A small sound classifier, trained from scratch: held-out accuracy 85%.
Rows from block 5, named by matrix and row number. Each number is 128 + 24 x the weight over its row's rms, rounded and kept within 0 to 255. All counts start at 0. After the name is the row's rms in percent of the matrix's.
# proj: attention output (model.blocks.5.attn.proj.weight, 384x384), inputs 192-383
proj.324 105 [110 119 107 110 124 138 122 147 127 110 125 140 137 142 146 129 136 120 117 141 139 152 112 122 135 148 123 129 128 136 113 148 132 119 125 156 128 103 133 116 108 110 127 137 140 109 127 108 107 136 143 129 125 149 127 125 127 106 135 132 136 115 142 145 108 117 122 137 147 143 149 111 100 143 129 128 157 158 160 108 136 109 115 122 128 119 121 121 114 114 125 132 123 135 135 124  84 149 121 123 132 138 145 108 110 151 156 118 163 119 121 127 168 146 109 111 122 137 140 130 120 118  92 120 101 166 155 161 180 104  89 157  71 188 126 187 189 183 161  82 172 170 105  72 180  89 146 177  85 160 142 137 100  70 174  62  81 160 132 168 161 150 112 112 102  89  89 168 102 104 179 167 108 166 174  83 149  85  84  72  85 172 125 153 152  85 128  72 197 142 181 114]
proj.325 069 [143 128 128 128 180 107 165 109  97 118 131 129 130 110 123 124 146  99 138 137 113 111 158 165 119 115 132 124 121 128 132 114 112 124 146 101 116 144 102 145 139 106 125 107 112 134 117 151 163 143 131 150 109 130 114 123 130 148 118 127 156 121 116 105 130 125 164 113 134 104 113 128 147 128 136 144 135 119 147 152 135 144 146 148 142 100 137 137 128 111 131  93 134 122 110 107 121 114 114 141 141 129 137 123 124 110 113 132 115 144 139 146 145 129 120 138 134 142 137 130 111 131 159 107 138 143 114 104 105 177 138 174 131 119 136  93 114 123  75 169 149 130 177 114 105 160 152 158 128 143 156  74 169 112 147 145 117  78 158  89  78 174 163 135 109 158 122  83 103 172 165 107 175  46 106 166  75  90 122 129 134 105 184  90  80 169  65 159 134  76 124 180]
proj.326 095 [116 112 114 111  89 134 129 131 129 125 126 140 150 166 143 138 124 108 107 152 156 150 100  77 132 137 114 124 147 149  91 137 151 125 122 152 138 131 152 116 108 138 142 169 155 120 125 115 119  98 108 120 146 121 151 151 120 107 122 119 114 143 163 119 168 105 143 163 110 101 117  88 139 129 162 120 125 110 113  92 104 171 153 136 144  91 160 147 145 121  88 124 151 119  97 168 137 116 120 149 162 101  80 183 129 118  73 158 124 168 163 120 108 121 145 137 119 121 129 112 101 127 133 160 166 128 108  86 164 107 132 153 104 154 138 148 152 170 152 123 181 160 102  94 145 101 147 159  81 155 122 140 102 105 188 104 118 126 101 149 144 126 114 162 110  79 117 141 110 100 171 147 102 144 156 111 156 103 115 101 137 136  94 161 127 113 109  94 161 140 157 133]
proj.327 083 [102 133 126 136 129 123 113 116 151 148  97 162 130 138 130 110 105 119 118 151 131 119 140 101 133 153 124 125 144 145 121 120 151 135 141 119 112 159 125 130 127 146 144 123 117 138 131 107 112 102 132 135 130 112 156 102 139 143 125 129 117 155 145 123 127 148 124 151  92 108 137 149 130 119 151 111 124 109 141 125 115 117 126 124 123 150 149 112 123 156 128 153 121 147 111 145 135 139 126 104  94 113 118 152 130 125 147 134 116 146 142 144 129 109 173 112 157  97 118 110 139 122 150 125 127 119 142 117  84 151 179  99 170  60 103 127  81  93 119 113 109  79 172 194  93 137  90  54 217  98 101 142 150 177  72 172 173 141 134  88 111 100 141 149 181 111 195 115 187 144  59  96 123 144  84 164  94 153 166 170  95  64  89 111  97 153 131 169  95 135  84  96]
proj.328 083 [149 148 151 151 126 110 105 128 154 114 144 148 113 112  99 104 114 136 140 141 128 105 129 138  96 117 125 140 135 104 113  98 148 145 102 180 132 144 108 146 119 163 100 105 120 131 135 115 130 105  99 108 107 129 115 113 156 133 108 125 111 157 144 146  86 152  91 103 161 156 144 192  96 134 100 173 112 173 163 158 133  82  94  91 148 157 104 131 119 121 113 123  63 108 149 117  98 116 168 164 101 193  96 125 140 103 161  93 144 111 105 169 160 109 103  75 151 163 167 141 182 139 155 104 101 105 202 171 141  98 140  91 113 146 113 150 134 138 151  83 147  85  92 196 132  76  97  92 165  91 102 156  76 179  96 132 146 160  89 125 147  68 100 157 176 111 190 152 139  85 132 116 105 176 150 133 142 159 153 114  98 140  64 154 173  94 174 121 127 163 127  57]
proj.329 102 [153 148 134 145 141 116 131 119 151 127 129 143 113 113 111 126 117 122 140 108 134  91 149 155 102 136 113 140 148  95 113 106 108 178 134 177 134 106 108 155 135 119 114 125 110 147 112 140 154 130 126 109 115 129 123 119 157 136 112 121 132 124 106 131 125 192 100 103 167 179 197 135 135 170  99 152 168 153 145 122 162  83 112  94 173 123 114  99 116 167 176 111 104 143 186  71  88 149 128  98  51 133 119  88 159 163 180  80 143 118  46 133 148 114  83 133 143 126 170 142 141 190 147 123 104 146 154 162 125 123 175 123 159 122 131 105 120 117 136 105 122  94 120 183  99 101 103  92 165 102 117 122  92 162  63 137 158 115 114 101 132 124 145 134 141 115 180 120 178 104 125 105 123 129 130 159 113 169 168 150 122  97  98 150 151 104 147 151  94 123 120 115]
proj.330 110 [114 144 159 162 109  98 110  96 154 157 122 140 149 145 102 146 127 113  98 133 147  98 164 110 123 145  96  95 147 142 139 100 169 157 131 149 107 165 103 160  93 159 146 135 105 145 160 101 107 123  81 108 152  97 163 128 150 147 116 110  99 152 170 108 103 132  98  99 150 160 148 135  99 139  97 146 152 151 161 140 126  95  94 100 130 128 101 104  95 141 141 103  88 150 149 108 116 148 164 114 109 144 138  94 135 161 138 105 162  97 110 153 154 139 119 114 147 174 168 135 149 119 130 104 103 146 161 154  74 206 141 163 154  96 140  73  76 104  65 171 100 138 149 123  83 191 143 101 143 124 166  73 182 123 130 161 142  68 175  87  58 183 192 116 116 190 122  84  94 189 112 100 179  63  82 175  69 119 142 167 157  82 182  81  92 192  73 191 112  60 105 200]
proj.331 127 [107 138 125 113 128 132 115 101 150 141 103 114 166 163 114 127 112 103 103 155 141 111 154 102 116 148 123 105 151 141 103 122 123 159 132 129 114 139 111 134 110 136 154 152 118 126 128 109 113 128 135 119 152 114 156 118 149 129 127  96 125 129 145 127 103 116 134 126 134 111 127 133 107 144 146 102 153 122 135 111 139 122 124 148 131 148 135 123 119 113 127 123 130 170  84 111  93 133 132 110 113 146 167 117  91 145 145 133 161 113 129 144 160 143 135  99 109 151 125 114 125 121 138 143 101 151 115 159 143  65 131  66 107 125  59 177 133 119 157  77 131  77  94 170 171  83  99 109 190 102  69 195  96 181 103 107 176 171  59 169 181  54  90 149 190  78 174 173 155  72  85 140  59 211 149 118 192 169 135 136  75 131  42 178 165 105 183  95 136 188 132  80]
proj.332 065 [114 143 146 164 129 135 127 111 140 133 128 144 127 109 111 155 137 130 149 119 115 110 152 131 118 138 111 108 145 133 159 120 127 142 138 121 115 126 123 132 135 154 135 136 105 147 106 149 149 111  79 135 139 108 115 129 143 157 130 120 113 142 134 120 135 126 116 140 104 128 132 147 134 163 110 140 123 127 121 153 154 135 152 131 169 127 128 132 144 128 161  55 130 147 130 134 101 142  98 106 115 139 140 105 154 114 146 118 112 146 100 131 138 129 138 157 127 118 106 114 121 150 132 146 128 181 130 112 151 128 125 132  96 121 118 195 169 155 190 103 109 128  71  60 146 104 114 148 106 141 118 187 148 119 107  85 130 192 122 144 132 146 112  70 112 106 108 162  99 111 110 143 109 148 158  90 148 112 103 141 120 138  99 186 135  93 150 121 158 127 176 121]
proj.333 087 [152 109 114 125 108 129 129 147 142 116 155 210  80 113 162 127 149 110 137  89 131 146 107 156 123 122 109 174  94 102 161 150 135 131 111 120 147 132 141 120 131  99  82  78 152 129 121 140 162 134  97 146 119 142 118 106 105 168 158 153 134 144 131 112 138 137 132 160  77 112 140 139 147 143 173 122  94  99 109 147 144 155 177 130 140 135 140 156 157  93 134 120 178 114 100 145 136 118  82 123 124 114  92 163 131 126 118 141  81 175 142 111 107  97 147 151  97 111  88  63 102 124 119 173 169 143  75  98 164  62 125 152 114 174 137 171 165 177 194  90 132 127  97 130 153  54 135 115 127 147 125 159  95 157 116  89 137 173 137 159 185 112 107 101 132  80 156 189 142  76 145 160 112 168 181 113 164 106 130  80 129 163  68 192 157  67 154  88 142 184 158  92]
proj.334 102 [138 175 159 196 119  80 162 101 138 146 108 147 145 125  86 147 123 112 155 139 142 101 155 123 103 144 151 110 141 122 109  87 143 144 134  96  86 125  86 175 112 155 118 117  83 183 176 102 100  84 117  94 104 109 134  82 166 127 103 103 107 157 133 128 162 134 151 170  91 120 118 151 166 108 144 142  91 132  86 123  90 142 138  94 126 108 161 164 154 147 115 119 132 103 137 161 164 142 104 158 130 112 106 141 147 119 120 143  81 145 107  84  95  78 151 158 125  96 105 151 103 152 156 158 175 125 110 107 134 153 153 130 172 104 146  91 101 117 101 160 135 100 140 173  86 143 105  94 151 150 142  95 111 138 105 148 139 102 124  86 113 148 140 140 148 155 144  94 161 152 134  82 142  96  92 165  74 142 155 152 144  77 138 119 114 150 140 174  96 104 104 118]
proj.335 078 [145 150 149 155  98 117 124  90 170 158 109 154 143 116 100 162 118  79 162 136 125 100 149 101 106 169 124 126 152 137 134 128 161 181 147  85 107 155 119 145 108 153 145 143 103 159 159  89 114 102  99 106 142  79 150  81 143 115 112 107  98 147 117 131 170 151 154 148 110 106 127 136 147 101 163 135 111 119  88 143 124 151 154 125 144 113 184 125 123 182 110 132 136 126 119 143 185 103 120 162  97  64 101 131 152 104 138 141  90 151 133 102  80 109 165 172 172 100 111 150 107 129 149  90 160  97 142  94 116 146 151 120 149 114 115 109  97 124 118 129 134  98 138 143 114 136 117 119 110 125 117 110 145 143 135 165 148 115 128 121 112  99 145 150 133 138 124 105 141 149 128 112 127 120  90 132 118 162 147 149 138 104 110 124 126 144 132 151  91 130  92 118]
proj.336 098 [145 104 103 101 127 147 127 148  83 114 164 122 115 131 157 123 151 182 119  97 110 154 112 152 172  87 118 146 105 139 161 157 102 117 126 137 152 114 163 113 131  91 112 128 161  92 111 149 142 164 149 173 115 176 111 138  88 101 148 163 173  94 105 128 143 109 162 112 153 119 116 121 169  80 127 112 105  97 118 164 126 157 146 154 120  86 108 152 113  85 112 143 165  98 128 121 156  89 124 153 172 106 136 130 118  94  73 158 111 127 124 149 118 133 103 131 152 123 126 156 103  95  63  90 155 105 112  77 106 169 119 134 133 125 171  86 123 100 120 154  89 162 145  81 102 171 143 125 105 139 153 101 169  91 130 137  93 117 145 112  90 169 154  88 101 182  88 114  89 158 119 135 170  86 113 131  86 119 101 124 165 142 175  71 110 133 112 151 127 113 116 171]
proj.337 101 [ 68 113 106 105 130 158  91 144 111 107 132 148 139 162 137 105 124 148 119 117 137 133 124 114 152 128  77 124 127 132 109 155 106 100  60 191 148 127 141 105 106 116 151 134 143 112 125 137 100 158 135 177 138 140 125 124  99  94 137 143 158 107 136 110 112  98 155 123 120 100 102 134 116 134 143 107 133  99 124 155 133 139 141 182 101 143 100 129 117 123  98 174 152 134  61 127 111 104 129 120 180 159 135 129  80 112  98 150 144 117 165 134 159 173 127  96  95 155 122 105 130 105 116 134 130 122 119 116 125  99 126 123 134  93 102 180 125 118 124 132 119 106 121 132 132 111 104 123 147 150 104 176 145 150 140 120 153 147 106 121 148  84  96 146 157  66 157 128 131 117 116 104  94 154 137 126 136 122 137  99  73 115  96 134 101 126 131 115 127 132 109  84]
proj.338 087 [158 109 112 117 161 166 131 167  80  92 174 143  67  80 157 107 151 162 157  77 115 164  95 175 123 101 113 164 114  96 156 167  97 129 111 115 165 122 152 101 192 104  96  87 161 123  89 168 157 161 135 145 119 155 109 137  94 150 118 169 167  97 105 128 131 132 115 135 134 149 138 102 133 146 121 162  87 145 119 132 142 133 133 104 136 109 116 117 144 154 130 144 136  77 142 124 124 109 132 137 127 118 109 121 171 137 141 113 132 138 123  99 130 114 109 153 143 115 145 136 119 155 145 109 117 129 115 121 148 110 114 100 113 123 125 171 148 137 141 100 149 127  88 115 153 109 109 130  93 146 124 152 101 102 117 106 109 153  97 163 148 120  86 150 133  84 104 127 127  99 129 153 102 159 154 114 158 150 119 122 107 148  91 157 119 112 150 109 151 150 165  94]
proj.339 103 [ 93 144 157 142 122 132  78 112 120 151 120 151 171 179 109 144  98 120  98 151 144 121 159 106 133 151 121  90 163 153 123 120 161 156 108 124 111 156 104 145  98 165 157 163  96 126 148 104  80 129 101 133 156  94 173 136 126 111 126  91 113 132 162 106 127 104 171 157 106  87 132 109 149 150 187  90 129  99 104  97 135 155 157 164 167 107 170 155 199  81 131  78 167 144  55 140 101 136  87 123 162  87 105 156  81 120  98 146 107 160 155 121 159 110 149 156  59  97  82  99  80 104 105 166 143 177 101 136 101 115 116  70 133 104 106 133 120  88 142 117 105  90 123 147 137 130  91  90 182 118  87 162 121 180  86 142 170 166  93 121 124  87 120 107 189 108 152 136 142 121  76 108 115 147 111 128 152 165 141 144  89 135 113 115 143 110 174 135 107 145 104 113]
proj.340 082 [152  86  89  92 161 154 163 174  99  79 155 110  98  81 183  91 200 132 152 114 120 175  82 176 141 101 169 152  79 111 152 165  82  78 138 112 172  64 164  79 191  79  92 102 168  95  85 169 190 143 181 135  99 162  93 160  95 143 171 148 150 129  85 165 132 115 125 115 146 138 115 130 130 126 122 118 139 126 158 109 129 110 119 144 104 132 118 112 113 132 127 155  97 131 163 121 131 122 141 129 119 114  95 131 126 131 115 123 110 112 123 124 131 152 143 131 121 125 128 140 148 125 151 118 113 120 125 122 155 119 111 149 115 163 113 138 166 152 157  88 146 160 123 109 139 102 160 151 101 127 136 121 129  99 149 104 104 131 146 151 122 121 115 133 115 106 112 161  95 116 144 150 123 138 147 110 152 117 105 112 125 156 105 140 152  88 123 119 144 144 154 101]